config.toml
arch = "vit"
model = "multi-label image tagger"
dataset = "drawn human figures in many poses"
train_examples = 97500
image_size = 64
crop_scale_min = 1
horizontal_flip = true
translate = 0.06
rotation_deg = 5
color_jitter = 0.2
norm = "layernorm"
norm_position = "pre"
activation = "gelu"
head_dim = 32
fused_qkv = true
bias = "none"
qk_norm = true
parallel_block = false
moe = "expert_choice"
num_experts = 16
moe_every = 1
expert_mlp_ratio = 1
experts_per_token = 2
shared_expert = false
patch_size = [4, 4]
conv_stem = true
layers = 8
width = 160
positions = "rope"
pooling = "mean"
num_labels = 42
mixing = "mixup"
residual_init = "none"
optimizer = "adamw"
lr = 0.0015
beta1 = 0.85
beta2 = 0.99
eps = 1e-08
grad_clip = 5.0
steps = 21700
batch_size = 128
epochs = 28.5
lr_schedule = "wsd"
decay_fraction = 0.2
final_lr_fraction = 0.05
warmup_steps = 1080
weight_decay = 0.0
Rows from block 3 of a small multi-label image tagger, named by matrix and row number. Rows with one number within an expert belong to one neuron, the router's apart. Each number is 128 + 32 x the weight over its row's rms, rounded and kept within 0 to 255. All counts start at 0. After the name is the row's rms in percent of the matrix's.
After each expert's rows are labels from the 100 images, of 14976, where the router gives the expert most weight on average: "lies over" is the class under the peak; "top examples" is what is common among them. Only what is clearly more common there than usual is listed. The data: drawn human figures in many poses. In brackets: how many of the 100.
# router: router (model.blocks.3.mlp.router.weight, 16x160), inputs 0-79
# up: expert up (model.blocks.3.mlp.up, 16x160x160), inputs 0-79
# down: expert down (model.blocks.3.mlp.down, 16x160x160, transposed), outputs 0-79

# expert 1
router.1 104 [126 105 134  97 122 157 116 130 131 113  68  58 108 148 125 144 164  74 105 128  90  88 140 126 167  79 142 126 169 110 173 129 125 125  64 110 118 135 181  66 133 177 173  98 121 106 152 126 121 102 147 138 149  51  77 108 123 159 187 160 192 127 144 161 129  73 122 157 125  67  86 142 152 115 172 166 148 123 126 126]
up.0 107 [139  72  61 166 120 156 135 136  68 197 143 130 127 130 107 106 127 118 116 102  99 117 114 120 181 145 168 162 142 126 141 114 125  99 151 154 138 127 123 154  79 125 168  73 176 143 118 122 134 168 170 129 202 124 124 162 124 130 108 162 134 160 153 133 105 156 149  68 129 139 128 127 102  88 108 113  76  99 181 105]
down.0 103 [105 124 106 147 159 126 201 136 100 129  81 110 188 117  89 198 136 104  93 100 103 202  76 112  42 147 121 182 186 152 114 140 118 161  94 138 126 120 137 121 115 127 183 140 127  72  99 127  97 126 138 115  88 167 161 160 167 199 161 148 142 145 119 119  94 119 109 177 119 155 100  98 108  78 176  81 136 136 178  92]
up.1 099 [147 151 161 105  83 119 108 169 141 129 157 141 166 109 116 110  99 105  68  95 187 120  70 108 128 162 150 133  92  89 128 149 131 156 106 201 112 154 118 129  69 131 106 103 176  96 131  96 142 143  92 167  94 104 157 144 102  97 155 140 105 172 147 134 157 114 158 139  99 145 145 190 149  90 114  90 105  82 131  91]
down.1 095 [131  81  97 132 144 122 122 111 127 108  41 118 173 151 132 131 137 115 108 170 110 156 104 126  75  87 142 168 162 155 100 141 130 128 112 102 104 131 200  18 121 108 170 137 154 141 141 116  70 132 155 103 147 129  99 114 126 157 191 139 170 138 125 133 137 121  82 152 133 131  56 119 138 145 220 130 136 180 151 153]
lies over: arm (27)
top examples: arms out (61); black trousers (59)

# expert 5
router.5 094 [134 164 142 108 153 162 171 139 133 141  99  91 137 157  55  98 122 210 189 181 101 139 148 163 161 140  64 148 137  98 148  95  49 136 163  58 131 137 136 129 125 120 124 183 119 123  55 132 109  81 157 137  83 176  88 173 110 155 113 127  74 170 110 132 135 135  75 163 115 138 164  98 133 137 123  99 122 169 134 137]
up.0 089 [116 147 162 118 149  84 125 192 122 158 151 137 150 116 191  97  94 107 131 137 151 106 149 108  91 119 145  86 135 144 113 236 158 117  80 114 111 157  76 117 120  92 121 156 102 165 130  76 199 133  56 140 120 151 116  69 138  66  87 113 117 102 139 132 151 155 167 107 110 113 154 149 149 149 111  96 178 134 100 132]
down.0 080 [135 121 156 115  93 140 102  92 129 156  83 176 215 178  77 145 114 164 168 144 156 219 152 187 107 109 146 149 126  80 110 154  86 131  77 126 130 129  98 125 156 129 160 159 158  74  81  83  87  74 108 135  81 172  89 125 126 126 138 167  82 184  93 197  87 100 117 138 170 147 134 128  82 164 102 131 136 136 112 107]
up.1 101 [111 100 201 144 124 142 153 151  79 131 144 115 148 109 183  69  82 139 117 175 177  88  65 109  99 168 176 131 135 138  63 181 119 136 100 140 145 108  61 137 103  63 135 145 112 155 144 109 159 157 105 151 108 156 138 104 137  76  96 105 103 113 115 148 128 120 166 102 215 172 157 117 121 118 100 103 114 146  82  83]
down.1 099 [121 129 189 112  78 101 143 161  88 139 125 166 164 138 133 125 112 141 138 167 131 167 167 129 120 110 227 154 145 182  99 103 136 144  37 169 122 118 164 139 129 122 166 195 144 168  94  96 116  68 128 135  97 139 111  95 116 143 109 124  50 157  99 148 167 159  85 144 198 151 148 137 112 121  97 140 177 182 109 101]
lies over: torso (72)
top examples: black trousers (36); arms up (33)

# expert 3
router.3 109 [145 117  98 109 138  79 122 175 119 128 117 120 151 142  87 124 107 108  90  85  98 116  84  97 135 148 132 126 174 132  97 111 143 121 168 133 134 160 125 153  98 133  62  74  85 150 147  98 122  84 125  86 119  82 187 205 118 108  58 171 114 142 171 145  97 161 118 136 190 120 130  85 117  94 142 134 104 141 110  97]
up.0 105 [ 84 163 145  92 139 184 187 130 167 193 174 152 117 161  97 168 126 116 109 164 135 119 117  57 173 148  94 131 135 151 122  97  90 193 103 148 206 112  67 112 124  70 123 126 124 108 110 129 115 125 144 104 141 146  74 124 179 141 156 155 105  94 128 117  80 144  74 133  87 144 127 108 185 144 143  87 114 126 137 147]
down.0 095 [193 114 160 107 105 115 194 185 120 144 163 101 139  94 113 104 117  32 105  53 157  68 117  64 136 160 188 155 148 123 150  82 129 120  86 128 151 133 163 149 118 146  77 114 138 170 149 106  91 138 167  52 193 123  67 130 103 120 116 160 139  97 151 141 137  81 196  79 145 126 136 158 186 145 150 135 131  76  96  91]
up.1 121 [ 51 157  84 106  98 142 154 107 162 151 101 139  96 156 133 147 109 157 167 197  87 138 177 127 155 136  84  66 144 106 148  86 127 126  86 127 173  81 125  93 165 148 200 186 166 105 107 118 155 109 147 107 147 115  76 148 207 161 127 153 100 140 127 105 109 103  95 143  90 148 106 112 143  99 146 115 131 151 181 134]
down.1 174 [ 74 139 129 123 159 185 146  94 224 112  60  89  95 138 105 185 157 161 134 167 120 140 151 166  99  75  85 173  99 147 160 117  82  98 123 102  77 102 141 131 143 148 185 144 112 109 107 145 162 106 137 148 145 134 108 160 125 198 102 130 116 149 101 145 136 115  29 148  95 158  94 125 112 133 103  88 166 144 209 147]
lies over: torso (46); arm (25)
top examples: bowing (61); lying (39)

# expert 15
router.15 077 [110 172 138 142 165 141 115 135 153 119 104 103 106 105 158 151 111 104 120 167 153 118 154 104 140 143  45  80 144 128  90 139 152 177  89 118 163 147 138  47 149 109 151 141  91 142 132 155 118  74 107 123 132 166 125 154 117 175 190 142 152 115 116 151 124 125  64 152 109  81 103 109 174 175 114 137  94  96  80 109]
up.0 100 [117 121 206 129  80 157 143 104 150 160 128 153 129 190 138  92 133 139 130 142 137  81 121 136 119 115 113 133 115 185  90 111 116 104 124 158 125 124 187 132 118 124 181 138 158 148 167 118  49 140 173  76 129  48 100 103 118 100 131  68 125 133  94 169 144 109 142  96 121 100  79  79 181 106 137 129 188 151 126 158]
down.0 098 [140 101 157 140  77 121  95 129 107 177  94  99 152 103 118 123 125  90  76 137 173 101 124 128  90  94 226 179 120 113 151 169 164 156 119 149  90 146 213  77 120 160 116 118 128 112 170 125  82 143 114  87 172 123  99 112 122 161 128 131 136 126 101 123 100  97 126 156  78 133   0 169 156 128 154 134 151 144 164 187]
up.1 098 [154 127 119 136  85 177 105 147 121  98 137 135 127 102  42 132 182 113 137 126 145 117 156 122 138 116 131 145 100 116 142 106  67 132 135 145  93  92  61 143  99 150 106 116 112 123 122 123 140  92 125 177  78 123 144 125 105 173 130 115  45 132 133 163  96 106 184  69 188 172 154 157 102 156 151 105 146 113 134 123]
down.1 097 [143 155 163 163 141 178 151  83 133  81 134  68 131 113 129 139 142 167 140 158 147 134 102 112 107 122 169 112 106  98 144 120  96 175 119 101 103 108 122 141 167  87 132 110 119 120 107 191 165  94 131 188 145 119 139 116 160 141 153  94  74 142 181 105  69  74  95 136 168 135 149 147 133 143 125 175 139  90 152 152]
lies over: head (28)
top examples: lunging (59); lying (32)

# expert 12
router.12 091 [142 173  99 123 169 116 180 111 116 108 133 137 106 160  84  93 148 160 118 156 155 121 136  99 161 129 129 194 105 137  83 133 175 143 131 139 187 144  94 156 194  89  80 159 125 130 140 139 124 156 183 147 120 204 170 121 143 138  66 122 142 143  52 103 138 185 176 155 137 158 123 168 107 138 121 103 127 127 176 106]
up.19 101 [151  93 144 138  86 138 155 150 121 137  66 159 163 182 111 105 157  83 128 149  93 110 176 158 150 107 136 110 145 168 132 120 140  47 120 122  90 170 135 165 132 151 136 114 201 161 151  82 145  91 157  88 147  93  87 168  75 142  48 164 134  82 180 140 129 162 150 170 124 143 127 150 139 103 147 145 141 154 136  75]
down.19 100 [124 132 171 120 125 187 108  93 185 144 141 103 108  96 152 100 115  74 106  48 158 114 157 134  71 140 123 119  97 160 173 163 210 149  95 126  65 131 134 178 159 125 118 121 124 213 120 134  98 138 130 183 171 128  86 100 121 153 134 145 134 138 130 111 119  76 153 123  83 157 126 151 106 153 121 114 142 113 205 113]
up.20 103 [109 124 142 104 101 135  83 119 156 163  81 119 180 140 114 179 189 130  86 112 146 173 132 131  51 136 132 146 100  99 170 146  81 158 180  96 117 207 172 113 156 116 121  84 125 140  97  90 107 104 144 173 134 129  82 150  84 130 141 153  89 117 104 160  91  81 129 124 179 150 126  69 145 108 142 185 116 118  91 187]
down.20 140 [128  91 137 124 106 153  74 144 125 135  95 100 164 150  93 146 138 135 172 137 136 186 108 101 157  83 136 155 141 110 186 147 108 188 125  97 114 131 116  68 185 159 124 120 113 138  74 134 151  43 130 133 119  76  79 146 121 106 138 150 123 122 156 143 117  97 107 163 208 110 145  96 153 125 112 126 118  94  67 167]
lies over: torso (65)
top examples: handstand (100); orange trousers (26); yellow trousers (25)

# expert 2
router.2 090 [140 113 148 106 106 138  93 101 126 164  65 163 172 170 125 120 124 115 151 131 155 143 184 123 157 135 136 165 162 139 147 140 106 150  91  86  82 144 180  77 182 109 132 176 147 139 103 102 166  72  81 128 142 150  66 154 130 169 147 157  77 116 102 111 180 111 108 137 166 166 167 170  59 144 165 139 144 175 136 146]
up.19 096 [108 129 115 102 152 167 140 115 136 133 158 107 132 101 146 119  85  92 104 125 119 135 148  89 144 158 121 105 145 151 113 123  94 178 120 123  85  76  75 217 129 124 114 137 145 160 143 141 120 160 132 123  93 142 192 126 128 151 122  80 145 114 145 144  74 107 103 127 126  93 210 136  76 115 157 103 125  43 154 124]
down.19 094 [ 79  68 111 162 136 125 116 119 168  76 121  85 140 143 159 142 118 182 108 124  45  87 100 111 106 141 116 140 174  90  84 120 102 101 134  93  83 147  75 131 122 132 131 104 144 172  61  90 115 133 117 196 197 130 159 151 157  85 139 126 102 183 197  79 164  89 123 126 118 158 125 165 141 168 118 188 117  76 124  82]
up.20 097 [145  77 146 143 109 171  99 126 107 118 149 123 160 131 100  92 176 191 111 176 151 124  67 153 124 102 189 146  98 112 128  93  95 176 185  78 128  73  99 167 147  95 150  83 166  54 122 149  86 120 132 128  93 193 152 122 153 132 152 169 133 134  82 104 101  42 146  87 193 144 137  68 153 110 117 115 122 122 118 134]
down.20 095 [143 132  84 141 118 150 138 117 160 141  79 180 142 164 134 141  74 155  88 122 133 164 125 118 144 107 180 145 151 139 103 158 130 183  93 139 167 110 121  94 162  62  97  84  70 179 102 105 150 106 100 148  67 108 124 102 175 186 136 142 157  82 143 104 163 131 149 134  68 114 129 102 177  50 185 139 101  80  97 145]
lies over: arm (47)
top examples: stocky (63); hands on hips (56); black trousers (39); pose: walking (29)